Weights of a small image flow-matching model: width 128.
Rows from block 2 of a small image flow-matching model, named by matrix and row number. Rows with one number belong to one neuron. Each number is 128 + 24 x the weight over its row's rms, rounded and kept within 0 to 255. All counts start at 0. Numbers have three digits each.
After each neuron's rows are labels from the 100 images, of 14976 (inputs lightly noised), where the neuron reaches its largest size: "responds to" is what is common among them. Only what is clearly more common there than usual is listed. The data: scattered letters and digits in many colours.
# gate: MLP gate (model.blocks.2.mlp.gate.weight, 512x128), inputs 0-127
# fc1: MLP up (model.blocks.2.mlp.fc1.weight, 512x128), inputs 0-127
# fc2: MLP down (model.blocks.2.mlp.fc2.weight, 128x512, transposed), outputs 0-127

gate.477:158074128111151148169129134130100127175143137066124132163101128164129117142148117096099133172120107128171110118116101122138118089153115142066122083102142129166132159076133128144116141132148110091138147124129128142149125087111123127163157149157084162116117118125135118123139098145159121168169166097127151097108133109150105102119136102118121122173136139124119098139150098165104094128142
fc1.477:147089155084134155123101166130132110159128113132133158123100089127125123162201130114121110120126157159198136137133123164142128108127134131115131085134105117137133137058135154139084105173096128163131147132117125139138120112158147128131142152131134159116121110088105146095129126127129163127106119116104139133120129117142132104131130060155107139137171138113076103150160120114082106177122
fc2.477:147138120100112125105110074152146105102141149127149088140119141124146123135139135106151130124121125090098122090161169109125100138094111118144090128133159169140150116123129133124121129088158142134123121145110117105167132170087147140119122094140100097185142106114140087126119115116099078148148176081122132127098139183154129134097187150129148123110176089142131102117120120092093106111149
responds to: brown

gate.166:118117137163103100155106115092131125111118134133148172132129103118136159127157120128096174129122146131116157161129219121152103089101140153117112159141119136047140165055127132153107145134119184138122133128148128112128120109148131148131136143118118112127123095151118131116136125162112096137137150160152116144137099128113118098139096150169143075143131098135162151145140118095126132081131
fc1.166:120166137145138128114108120084138103111124102143187141114107088120147115153117175141121137108122109121117150139143131110147136155103131122173125145153146134095151099152134125133126109086091139137121194147106125133113155152101134113144125124098146162107149126168117133122130151081103103116061082127137099132178123097115146103123091133140126107086146095110093157137154114192134161148134
fc2.166:117107115091144117139092127164134124184174136134129120117136107125126161139112121110054166157100134116125125135115145090126128139109109162130155130134162135100130121136097136169083117147070102139148125123139110148095122090128144116100132116154127122112131169152115138125201125119119105102119167102082166121141137155076154125145117112096083102116156146132138084099130104144130141103130
responds to: white; yellow; pink

gate.123:128118140129121118148125126117132114119159118114121143194130141136112147127122125096126145136119121128141069133153112126132108127085077142086139149100150136163172107108087120143139128099112062157091116093144124121103114152164125147153145153148121134141150096134139152079165131109133159097137127139102100125120080151163115126136110165117157162115185162164109154140147133133186153103127
fc1.123:122144106117163108114128144102119091128134159170187135144112122157097086158139117088175104145098157120090092097127115177122122131097104130147133150089138109083143107122122122130135149118108104118122113118135131119104128160115113144165127107132130145130124096127126157085142145123102137096057082105126079117149113118132117120116100093139125142100180139116074129151139113158083136114125
fc2.123:109150150165094135094142135150085111098092147144148124100144135136107122122121160117154134135146107113128129156128110158099148099141172093139132169122118103136110101147154126097167153139127101125145146125091139159170119106170165158130122138162114141103134164134124128124164127116134149099115112090143140123142129079163139118151107171105108153138098102124143046125153157138066148107104
responds to: brown; black

gate.9:107103137115139119167130165162101144171104135088067159154151147125124169085131128111101153180097110129136116105104141118142136081127139143107118092104145112147133144124117149128110143153161138119158129118159129116166110094146129109138125134152126104149099127097133131107113102173157129154173162134128170126100128160158101164131163115130140119143160117158153100129143073084115092099126
fc1.9:118121144044140113132074121139125137130126138101153140147103090125114133160061138116146065121115109153205122060137174115118150114118103126130131131117122144139113140172153131141131128126094124117110120119128124123123139149138145148113101138125099182152126112120129151121137149107124139123132140084144145208137113129139110122141122101106128128130125160150146084105094135133091111125144
fc2.9:128185113064122130138118131174126128148133124122131109107136109131115129118169124133126126125105123119131160201147064141154128122149126131140120126117153151096143103121137095121109148128166100136146122126107130141149182093093116060099152121103161065120111089140134122133093115121126135126125128110160106083108125127099165139113135113129102127127119111137151093154155123085072105129113
responds to: black; purple; blue; brown

gate.480:140153114157116107138194142136117118127134141131106133141131116157117123173125158105117133132143114122099086114161135130098131136147111126132130107113122139100123129105161156122112154111134127172136133139178143117128144134097099096182152170128112111103130103112112156132135137117127116126114147140129136054139129127143174147119129054114081115146125150051086135149102123163064123121118
fc1.480:162139094147133121113145128144117102110133109149150126105144125141160122144118169133169127075146115122131129100152127132125108164136143112132124152166106137106128102132116134138128106094099123133157140142108139133099101165126091068129098117102108179098115121150118163103211164099093129124069075180121113168148151155118121101115105105127113141164139109143109147149114127148129158121106
fc2.480:116130150100156132111134108130123178141138163140141114122147135141165117124119139112117103155146155123123130149083147137129175160117115118126156072125125110091149135096091106129099102106154105146150133142142139150136069144132114101110135155159148081033124105146141132139100124132105139118108163145126094111163097137086117118136097090136124121159100122102133145152113093155178101110116
responds to: white

gate.256:156106106114123161123108118122160088091160105140138167147131138167101117130111166111126178092145151072117135112140146137158065108118103076107131132123114153127112126138128127143106166108151118155134119131133109131080126121162188125137180100086116137118165102156144139155136114102137121123115158133103105139097103122121128109116145166141093149130129135086157134096089174131146136120151
fc1.256:112095081134124137071155147160122184097093100138105167129163117135164152114145126143111099138158156114105097099125142108102148147105132145147124152118155135112174147118120128180130126148135143087141104137109140114121142078114058127094082135130154142106161130112132152124128094136137118125152128150141099133132103147157114130128109129112107149165157071114152076142152146121122100119131
fc2.256:133141114136120130123145150120164098105168161146121103180123092112149136131115063167112143176161073119106156122135102125143078140132077133115114127133148125132132099134132117113089138160129095122135116149111145129130115123097088108154139140127128136116123135147143112168123127151146136153128162172151162095149099150147149137191163124176135106127159139072076142117116114111116108138109
responds to: black

gate.451:136126140125141122151164154154135124124089126111141110148130118096103122150076097145103127136103142147130129134127102144119124122155131122134135214126104154123151065127145135091133127123132133118123115151125115116121154128113141164106111136133145091122119160167125144121136129123092107110148117143119126068168127154090123100137113183135139144111141167167107100120081155187160165172182
fc1.451:094140119124136142135146125131127142165104115112097110128146123171083124155134117087088174139149119076146083187107135122102106113144145095148130156144127107147163139152138133123099145095138113079109093124099124136150142142100161155119136143156130153117137141129112154159136106129128158136160146121120118157174102097155078147131128110143162151122145159148135067113130108102137149113192
fc2.451:111110124135123139140090145162115141142112147102127130076144132132118112122148128128129094182128149122136125135129120132132145178102157144108112167130095084119113151126105134087156137109151139165165112082124143164121128098134139137127115107155157174166133105091143146126114098155150141159182110114108161150130129180056137107113144067112141120157148157126144146133128109125154098089148
responds to: yellow

gate.109:130154113119137093120053155139087140127151113141144096134159128101145133148125139179100085161143135121149136165129150171134120125097116101125110111134102089108129085115158137113088107103121128116162132094134142144135133134122081170169129114122144123132134121145132103096113140130164146132121139153116159134095126148080150107107112110098088149097136191119114159181111133164092139143118
fc1.109:087117126092138112099128108134149110139130156114154198141122098148146148144117113111148157112104135148102160157105123144164130120126107153107157120124088156153137119123085084164144115142144103112116156139154097087133162150172140165112118085138088106107131102156137081120139114131127098107139133163117106150073146157106105142116108128168169112110121158110111129132148131075150107132101
fc2.109:091170118113176115095120134141103086192114163124137085112106142180125152115132141100154114125151158107092144099121094146122118160128125109113097163116145144124136142112129145170082164140090138116080119113133147112152150119073099136108146151158168100109148106149152129126108132138115122139104161113160120126130082135137106124145132131172140132103143134105173140112111143139127139115073
responds to: black; blue

gate.510:090134169127128139140133107131166106128140136115123122132150156144108126168139106162125137046145143167121100140150101109137142121099100108143174145137130172139138138100100101117145124098096123146097127124168155115122175123110163125138089130159144119125145132134085141150122136101079129124133122105154113102144111058124113104164145135149116149138061137144122108110142122191154144148136
fc1.510:107134127173171119127153098137159096149143124102109132116142103126138128086103140122096158134086085120081146117113135102087156119112123122113143141094160155134120151138157141148126067158154137147149145129130178155100102125127064129114148050113118111111097112179120103130114105144139107146133128141135126144087120126129133126099077125132121122104163164135149145128140125112116122077145
fc2.510:117116094185136113164129162154160118096136134136140100149112106102140138137114145116123110101105148159137145136144111137110147103165167128129088116141133138134119108140124113118156122085162155178150164101092138150111108153142146129134135140099115136133147133133165136146143144135111168124113137173110084100116120160143103125151232099119096140128115113184089121139127149149115131161155
responds to: yellow; orange; white; pink

gate.487:137133105125109128097132087120115127077126112125117144156154133143166142130142128135111113111130157151134147124139133115103146158111072135167105119173152107115134137107122119098123129114127086104106154173170139155094131119131161114163081146091117137177150155123113144143139110115081112135105086137118119096111146106134123135112123099056084091167178129170123122134161144131133144108168
fc1.487:177131105130168099075145175151154104071137101155160110135166098104120173137129111089128121137133138141124135112126128116117081162113145131147133126145116098114165123126134129163076128130125068072123134128096152140124116132080118097127124165130161129115147092121157114091136134124152100095109175151144131132134109128111126135134106104083110094151116130153109119130132161118103134083137
fc2.487:170142151116118134137118106151098113120164133140107142100126104179124139125122109143123117155123125128152070116121144113098147104114120078097089115110091144130109126106160129113123112164112090108176125142072129134142103127153193137121108125149101091103122137110122163099137092149113099145131149113124126138109121166133146128174128119086124156137112133106117145100137174175107151168190
responds to: black; purple; brown; blue

gate.272:129123105125168142126143136110125080087188154153114158143095149120117143139143112120107131122162176168124115122138110130074121152080093153132169165143122158127129130123129147102153138135126092114085116115136147137094130141109158146123112147146131114168173121123091113130129171103134117060126124163126146130119137124117101071158085135103111141115162174111130156124129167156120127126150
fc1.272:156135177157065145158128107140132126150123135126143053077107130148126115125121140152114118115102079127132146105106117130193129094146126114134115072131113109140086115109136137135162140153111184152084146136135164122131137145109130112139128107109138119124125125116126141147111150131139136192144148100144131124170153110126138125125143116127134116134105078090145112103099115126126117155055
fc2.272:113138110149117131134154135176134152154077088131147115166128141133181133127112151125132149136162149144122114137092113144126153112092136173164165131143151117100165105113116109105127180135147141169100122108067141130149109099162115172093122119105130117130086103119178118132117114144100125068101131128165090127107112113124135143117151120112079121124118089142089108115143136143128121107087
responds to: black; blue

gate.73:121077129131136150166115145122109144150134121088071156139159143121112144118138127109083161167113099149128142154073133126076129090147117137117117105156147111153134179125124134142101138157166133106151130110142122134152105102131156129147149140140133076136111143109135126130107109128169123119185195131131166132144125146186099156120146125130144097156146145152157087108130119098118094108128
fc1.73:101120102185145150131098127126146115163115113119128100110134146156115118076082117116109096128081119116112152154131090152145134140140139131148125119141148162157107095088162123131123127117149129092133150094146099122135212122106159136158112207141114161132151147142132115127123128130134150126130127168120140136106148118138137186153150129107129089111147115135087148085121106130100101165106
fc2.73:127132128107142133120116128119137116168129127128125126125137153120115136126142155106103119118157131185123100132090138113139140076146133146132121092160141158114136133096141200136150136141143102120113142133126136160145188127160092200137147097137164113125148084125127163175118141135120094123132131106073155118146146090159153142136092147136126163147135146136149103118124157166195145091107
responds to: yellow; white

gate.172:073151116175107103122136173181136100129131105128137110152175101149121106148156145101109094128142127147117124119116124136098100147158141105125128121135111151082136159137207157129110134132122102120117143108136107171106157138112111142150145145129119106173150146097129101122170151148121083150130125132148188070133136148133103123148117109116088105128143121099147131129162099150120150114169
fc1.172:100071144099179141160118101125122133128120130127087146125170165125130133111119062110095165157168134129201121186119118133077132110085117098142124127109146144156129111115107115129132148116146122090092102101111120150141137122150121135118113121146133103130116144111117119140107122153160143138181186141134168153118117146162085141138157151150119158118139141153154108100129125107121106135127
fc2.172:111125168173128133126106114118147083166141161117152132102169155119161107115115111083136139156093141119103119130125107169154077145152134182086109107154092146182163093119160103131145122161152148111111133086126121116123137112125171187129135126134145128127127149149131160128148137127144156119149111111140128143093109080147176136137161151122133152107120074121106103106117107143119131112150
responds to: blue; black

gate.133:112196121149111137134119155117138098124164153141161130113164112103120106146096126112156081119141112111124126107111123176146130129104140073132107106115146070141106092140126060132143121144130176154128138180133130118113147120179138137125102112129093145153112111163118119155133146116146141154092112135121140122155109143101135150104107101149144126148105094107100137155176109142074149156102
fc1.133:168089147143115140100122099155114107123113086135107122134116161153113168150073174147135123132096139127086120118129130093136104091099105124100121146110129156164145147125123124164119183119120117164098178134094131106099118138130160125158120095106122125146141144150158118093142110097146100094109118145098138108151085158090155115102177138151100146136095136120130148082112161140134114099103
fc2.133:125135148114127135144135131070161076129136128108143129123094172092098129141084169094124153140120177128159070110142155162142146074118118100125108164135125124133117122166120124130102115129131163089151136118105151129103146121102134126123145116122112131133101145127111195125127108127148136107152109119099120132110144079155120133100144126059150157135108137099171129090118166167120149148118
responds to: purple

gate.94:119123086122139151102162107101142122140174144142167114125142098137110109144120141113065120108140087136122137134211182138140142137121122142145120149109131147132172166126133113138163088134107154081157137125175060082136137149125119149153119134171116131107109149103126180137119133108086119125099122142140133140144158097128129129135133109142087114095147148116115118099119128135117175133135
fc1.94:130112161153059169095146104141119122112141149102107134153132158136134115110137110114123159117135114138181074150131125110138159156122059119093134121103122103185126154120126129116139125136134128157099135111115141125136135159116123113143168131163106127124124137078103141125140177114115113108153140089096174081104124085186116108154151154110122141137148166153150111105131127136171137124140
fc2.94:113127140118103145155149093127122130143108157180165119081144153096134149133126107150158109109156112121131153170138096136102128141142159176122135121147175167138113130156116138126117176093117103148125133134088136187174186107152110133112079097093161109115138129130137111097139121166111139108122151120094107159127131093130124118112093113129134130072112084155146124093133146117107135118105
responds to: teal

gate.456:115146146149120169151150081131167137119139139093128103147129142126142111158122081140135130051134131166148102163134101118138105118086125121143177121154110143126136117098115108090166129102105135149097113143168141102116139131117134141160133150183139125124152132103069117184115144096050119131135108132114125087119103089112127128145165131153125138127112148141111139135140130157117150150156
fc1.456:101127129163119125101128171142162124108114144101151116113144153104116133093122129145103137118137142128103149202111093107132125124116067154132129148131128153162129162073086128157161127102135099122115146138125110124104155119077144113144092174137145102135148152112137127134143143117155170120095136155114110123114118116173129115143109068139102143082100136053099139119140120109108113143136
fc2.456:138103118110146135142110115128165172130169128108140113132117128107151113127153109132124121127128097160144075075107143151099151101128109106170101148112160170167170153120124172133165095115075141105110149157116133120124182115116111190124181117129100116147138145163109169113149121127135083131132102097129158131158122134178112119135134179129130128146132136122135127140107113130118093086122
responds to: orange; white

gate.340:165155117118113071104131129134097115131107114182136127113108060163127150098132138106134079142135133128102147134129113144106154131162118127140115083127140079115122129159123099156103099138127132115161121129140130190144144099139107139105141111122130160092120126165148104086133097141154114119116142150140120136115139170080135138093096115107148116145154117147129174179143086113110116099079
fc1.340:091117120094137113154172121134137166142135151116146109104137125102102131167117129167117166150111113156134159159115174132155137117118170129142140130155111129152127102117095140091083121118134122174107146141159101090145186150112141134121121149164141138130127145122119113153127116136153140131130115158173099128139156124110157140153111098227128092125112103075083113110146134139111134150120
fc2.340:096102119090157129070147093129139133113115084140116126095138110115094133099158094133134117088163116142091148125126110128101126108147137156095061138107126160093123194078141142098142140159094109121113115072142143127175147127153128131155175127150120141122121119125105129115112114149098096120123135142152102079146126140146136134126109180145160134144128105121134111154108130131117087095139
responds to: brown; black; purple

gate.354:097120117108126146136141080088153104116180147136124049110143139110105158161109140109138137144135083149153132175193088132135101145137125136147169148114146124141122112154118120137146129097118117137104102127144139094147108190105153139155165159145108131115130078104111136127137159101141128156126150161137151101132093109119126055144136134141131153147134136119129148123125148158117156113151
fc1.354:110139121152124113128098119136142122095131106143137133098127119135170150123127099105106130102135137136124080072114114139143136119150136097142148097123132163120149200091153119104118136126089146155085114141107127151143153158137114141124094118097084104095131133144119154136127161148074058138131130130182130123144128123126143109134154131127098136213154133126155127139120096149093100168140
fc2.354:100126119162147108168161114100155111140102143159095166184123153151149126148139153092142122142158150139135109164120126113124144109108115178115119118142133114111138102102105101143135157091169116147134123113102120137121102105177112153105124140094183108061096134130143119131146131136133150089138221136123129117163113123137139125129134121085077129155123135109105116131148160147116123119119
responds to: black; blue

gate.476:125114121126167108146101119181101122127107111112120136105145116149111142113107155103125107142099140154107132131137114139136145085111125112122142152163154113106136154124134124167083117124146095088133135114057144148171176104165126118103154106122110141052092084138125073118143133158130112134141126090175122138090143147151111157129135164144113101148149121136134159151139104129100115082145
fc1.476:115157090105119123166156144108125113138130126122127113077110107103138142155133133137189137123138111126126107133143140111115157127138155143153116167159151108128094125166121081107171131117151153108148132117112131166136159130145136142125109185120140153051136093115107144143159126143135086099148158135156111160111138114121136182152079093133133114160141154077140143103168110103145129107148
fc2.476:147137123092112121160176135146080097147111096132091198146117131139108152148118128150145157107118134164100148162130096112113139084146122122142117125154136117148103109138125148123145151117125156069123090093153153144123159150122094123144127103112124110135108152143115119110118122066112144130122133137162091099109139086172085120145144176122147166133144150131131102135078144157112114173122
responds to: orange; yellow; pink

gate.511:152118127111145067116103126147080125117113126139152120104146103123126112124116135142123104156143104071111135129134119147095114146173181123112096106150146106091114134119155142167101136129132156148152160139106142179158121128131162085130143107089129120086104134120154124070098126148119130130131152166129128161123146145132189152081146125138135109147133114108116136144162099124063103099104
fc1.511:160134111167102123128118141156151138137132149111127129110162137117072119108157118125118113135113188140126168136137120134115108132121126134151126068102127116128169122143188164135075133128135080113138172088153134125124177125130183123145123099106142134147117152138117130132085124120156174113123122127108164093187108103138162114124122162134121131096100075119138096102102104119140138162135
fc2.511:131088138147140134133114104135127147120136184132127124164106150098126080115115121144095132124147123117178093104133122149169084152112136151102163105107117128141158117116138143136138143120127111106113121165132140126155132156114123175151100125138126140134119118135121146168123143148120082104111103099135169155087132135094134139149142102151119108171044069151114107133142163117177126106182
responds to: brown; blue; black; purple

gate.83:138098072123173127134108132134114163182150138109126152090119110113125099150114102167138128134140121130135150115124151170114116101132148146135149126089095157123130082103116107127116122099128146131135137107144098096113159106151146189163116122180111146034100149158129152127141137096117130131121134154147089157159143119119104144123111110160090119130122117103112123116151108147119153151173
fc1.83:134186128141101100115133139119113096137103119159130145128093073141137109125139186124119112169104108101109140160154145127117140132118118129138084115156187096120135127139161123127089175081100147126171156169126103128114129146126149092104156114094127110147160133149156140091113108134143168117138148174118158090135132146108178127144109133085156123119119124136120142159122135107116129091086
fc2.83:120129127118140123110101142136114136161151130109139166171130111156139089121134149136135137184147132123139148135066124149154108155126087120116135112138088141133148137129138138125109142141121154099078118158145179132096122105061115110122146119114088113126071157117117116099124130203128109145114124123114138168138124163107147133137176133167178135147109103103125137121088172114123086126107
responds to: teal

gate.5:154161147167095122120097159160136100139094087112186151104146098152176114132086162152149084103123107111108154110133113124152129149105141096135115121115121130119101149103162134138152125139102133171100131179129109141149140106109146116164145096086131120126135118122139124129112143125136139196151126108119136096153119118103186140131130124121146148172118124125105124160119132146124111203095
fc1.5:117159111126109103102146134141105175149108129132107086128138102188155155105121140086149127154110117118123170097074109114119131130167163142140129061109135105133103152126116084126122106148141164140126130139158148124116110115163122112075138112119112136084134132160156117097137100143153128119142164156132106140154169146128129145105138093104149095137093062143126142128175102115118112106131
fc2.5:147096115147139131167138127143122165150073140109155134197121137105201159109152176134140132106108126141139104132097129124104158118115143136098153100118156102115165074123114134119167142119145151156107103131094128139142120106130137157113133131095097134130090124120157110117118109123105140078149166130128101136085118144120138114176193133128114118143148115116114084128162149154110148111148
responds to: yellow

gate.489:135159121079121110151120137126129130140138133112139126132124141115137144140123100131110086123131134195162114113136138190163115148140150123152114146135119163126123109112105152114121135128104172161105123153161125115130091133148150106116103131141139097128120120149129122115105124117117110143154125140111109033140132144077095091093141194137147145181112084168126132127136129181169150152131
fc1.489:114115124124141125172145162156117144156120152093083171153138146098125172124134064117117135157110099107174123157116126075109138114125140139103132086141130118148113156114121139101092117142169148133149166121174120129172085078126126136159136107160112144164094149106126142147115116131152098149153156142125170097125123145142103161148155120108125136120136137169138099130163086114135102103145
fc2.489:132109126108115134123135112115179131134105135130118145142128124121105138117133139107135132147110174090120120142152132090118056153105120140109063130123092109136157155104105104128117158122155135134109088145138134103150127153129125124116143130115109174144118118117097131124131136166151137148123132123130107140069126193054115132083150063135149101103142144122130159171123139154156073109136
responds to: purple; blue

gate.280:148137144155138134112113175149079119096138091129160094174127149131116127184145118156112121120150122150135110159137107153105140117141130134129126090162115172110144086084197140138110139143128109101129130110145139164133117167121116112159144151125119124102126125140119119130133129099122149133128119129127136074082134154142123088124150116093068137135118169084103143134125181157092129179111
fc1.280:068097132153160158171120120115120146164170144124091119124112143114082131147116135136136152136143112147193128143162115114110125066093143126121141130127104162146125152108120178144113158126138148122111115109162105130125138106106133093143140165171104099189137151099115172133088143152127131134153143119138172093152138117141102121166133135099121108128099140134150118101149101145130143126176
fc2.280:128130135130097139089104084147104100134131134147143137093114098108083101137132133148131089090087151108073135120163162115105097144134134138154160129083105145133136122126165149133106119130115125171155139107162103098125130135130151094135122123144147132198160145120077137134130118130107132115123163116140146113119178180126123142123111111131087103084176181142115116109162091134141119110138
responds to: orange; pink; white; count: six

gate.409:131157143133130098158102136125088081106157115160155152123122098171106144122110169098143119130129152118084164108104124136171124160135121138120103152132118149115110116137136112137115147171140112164125161178103100135079112128126187133123187098104155135105150103137150121099110141121149126136105155117149127166152128135111156116057117136151134119151120133116129128157151090080113121078124
fc1.409:089081109101148111147196070157151145140099188124143118140140136178111116154119140087111123141100130128124088117133153153139128112137096144098134139134086095113106114152125099104162141125136144090119154117115106120147123177173116110118202146112093143087140087118144139160157119126146135096121139108129121097109145135127105133146143108125123128082139117098134122124139152131165133133134
fc2.409:105146141114176133085064122122113146151122058156092122122109130149099119118096157096132148196133146096098121130162134109157090143136103113093103127132088125146166144129126152123107175136113138106100129093138120153123136144137166138150119112104157119118141129172124145113121119169117116157147097139168127172119112083132115136121100139114141161100148130162172156119138140132114116158122
responds to: brown; black

gate.98:159122107147116164134140101101156119123146118126104115156163154072126141147157099150104142082157138122161105128141128109123135119094088105111154157139122150117159135108113171122101157107106097129113123116125157116112131157101158139194109145148153122152130135112112169153142176101097139107128092108113152113150119101154079107155142150124085154102086146134130114108125131166162168131170
fc1.98:150128082147142131154149158115127148142128067093171122126150109117110156100101154085108103146145124104145088153155093121123168101147132114104102124108109104121137121098128130147130142150117138097130090097097114124153118110113145163095165163150094174093163096129112163137140099131154159165146199147118125172164098131125145134148120121113155155151132123116095135125125101147116111152121
fc2.98:147114104112149123119091091125135143140183114140160106093176100150146104124134088125136113089079074153128109100106178139152153142122104148081143121084162136120096103105123150136119135144123132095123129154107134101102129121137120143124111102113142080116149104111151105103127134105079117107153114114085134153158100126118149130143173117142137046126123094147105135111136107120142129128145
responds to: white; pink; yellow

gate.283:121133119123133161143092153072150155129147157134129135135094124154169107115140119106142120129111124112130160147124125172133127138137121121113116076151137134144118148112111142148095109130154120151155148105122091153109142103086120125115131100130130144134118131134148000139114121096139112117133093153138138140057127161138141143115155140140102107111168116133121136121160112143095149131105
fc1.283:136132112127106118065145112090154118090108124122132126140138123143174135157118134131127111130132155114129136155141114129111146150136111127129139122128119130103114107177144135124124090119110145179138109143102137145120120144175132157138120127074108162071110125172128074137146130129128188111128098120128121139086130132034169120131119100113135127109134133137141191155156158111110152169111
fc2.283:129148143117119132083093156152104123142152123153129170128105080217144152115117128174122130103122076131096169141090111160148168153104114123112117117136135108105108155167151126129115164131114123126133111156132123115148113160098129141137142157107133138130147127098101023141127120108109149126123136068149135147141119118117134122142109146143159095105131126126119140118140133116118133166127
responds to: purple; blue

gate.179:170146129102137096126100123129111150117132119199186136110111123115169147148119180155164133135094153118104142134122121170154128129080114124171123122146118098147096083084126154105153106139146129150078149189128109129115147116137155134126120123102118114120117110135139105135122133101141115109107129155109091160123107152091146117131120100174131122129116124102083135161145183135092156128110
fc1.179:201118133078140110096121136113124118108138120136146140121119102114096091120163110100084118129128130140159120168138110137142130118108158135153139108115160101125135165081087143134137139168104115107161127143167126155167085137116143098089155146130114136131159096129109131133151121160110083156112129146163090146116137145131118125161110144156155124135194080147117174157117104136148163125121
fc2.179:112125116133134129087144109127179109134090140111159106090135148127116114124148094177051131100118133150109108175143087107113125097108136140118088176134159143135106149125162138103119119178119118156080121126124123123157171150132107114106130139119141147148153142133132138129105115136117131131153127105111149141135162101085150124091129137093107075098111117138090072139159124122112109136080
responds to: purple; blue; brown; black

gate.259:104148129136095117134143069086122162081196172179122121139147114103100133144140125159142131107147157129160161153153128090150116140073126110128154141157149141154160134109119113099103117104102122135106105179138153102102140148135150120162102136143103124142117133124103113118126164123146140129107130111171126106157142132154118095142117128180087107119107105072132125097100144128122135156108
fc1.259:184124126140061118147142135117123136103128113161132116137068093143115153084135132117125116100186087139147120112132094167098164150184143170113137122136102128159130137131120102116129110143126143175103094110127154101158159114126101106138107108102147164101120126140133086129142166144117113121100096113137157148140145141109108098137125137105145138143108173177133124143108095164109142165118
fc2.259:137143146150082094178132158135159109121092098110169107156079113136121144138128146085097127147149136122101110130139105120096113147128105159103141149134129079131120097170127109122077114093157115124136109156083119152187103111142136138116145143126137128111131112126143118107155111126191183120088093105119137139104132152137091168129148127086086104113128124121124121114176140139142102132121
responds to: yellow; white; orange

gate.496:124082126128151128144135099124144149128137118086066112149141133148125141078143075149129172154122130080137175173075162144055143108137106137134137122115141141128152106167105110125117134108125157090119098158118117157134086124129117140135152133148112142159109170130128115147125107152154130135178148113101178131123129161104113115117155147122149134153123138189163139116133122123108114125138
fc1.496:155133130137120157100183100129129112102131125094110157127121124125121098176156148101109118131111149192120100122119165140105151136106144127164139109126112174165141151090169147139103104150138119106163099147118129129118168128137156104130100161134120124112137093158149137121121134114129151133102126111128130110118128138129144141135136067091110131150108095073079103100120151111092074188104
fc2.496:118131157103147124149109113122124114113140100123112117124121120145104123125148141106163115118127092136094140108098116127104160134133118111171146152104109134125123124125138142141123077138098137121130111088091131122102164091141125152145176134136151133023109086162130109103138153134113114109109141144149139115127111139154181130070089152099113129128109127138148030136103123112112127122141
responds to: white

gate.300:113105125116123145129102078124129088148148129143144155131103164161134151119134114191121134113129143122120148115120142118131070086124093094155107155110137182105100091128110145127169176164135171136116159100118093162085134134141185167155131119090090124117130135157132122133148144116102130098133127133123075152106141121133138128078122155113103161091131146138125113126098128134136148130170
fc1.300:111109119135131120117113087121124138182118171126104108112165169157148037135120124129122133135127123150159148133132086102090135121127140115115125091067097128166120109130108126076161146120133121171073142118135154110115151156147132132131055121133128123087133127174125121130136152134146128160151122107134098118153115114140097124156134130156093154107088115141135109086156128129130115132118
fc2.300:192118103147101138164124112161145117101137099121100161073155102129141139122107086139148154112101130126123114119160158135103163090119137109132109101128121097138097146129133119123131088112171117111187157108127145123138094119152141125120117111110100128092145109135111163112158137084150142140133166118105125114142124077131129112129095115097133170154123088133077151138128105141097115167188
responds to: blue

gate.146:114103112098109125129120122081142128143140132135140140138121092111110125124069133138096151115090129098137154119124182113116138114107144139158136150106136085137164107124093108096196102106113176149087122114132098080104113176152099151109133133122140131155139122178137156157103124161101087127168107133140116155148144136091086149099138135172163107127120137145123134103123141143156155106147
fc1.146:149116087167191131140110156168116130117117110095118123142172138126116141085113094121083160132138152124135103124131135121163145151165117157106143072149124110165118158109115144136081160144153123122100127103118156160133096114084088128066133138141132106155120130124128136128116151130168150157151166137113150155120100154133149161148145146132126138159118105151187075106143118130129115133122
fc2.146:148175129093128147122163158108171142114104077128125134104144183134108095129178132107127160134158119137127125112130104142135143095139145135070139142126142136083107161102114093159101099138144112096105127162118181190142143146148103109119102127113134102130108094112145101110063130137142158127129112131111121143154103119116108118111121112145160093176128122106157164121103136115141165121140
responds to: teal; white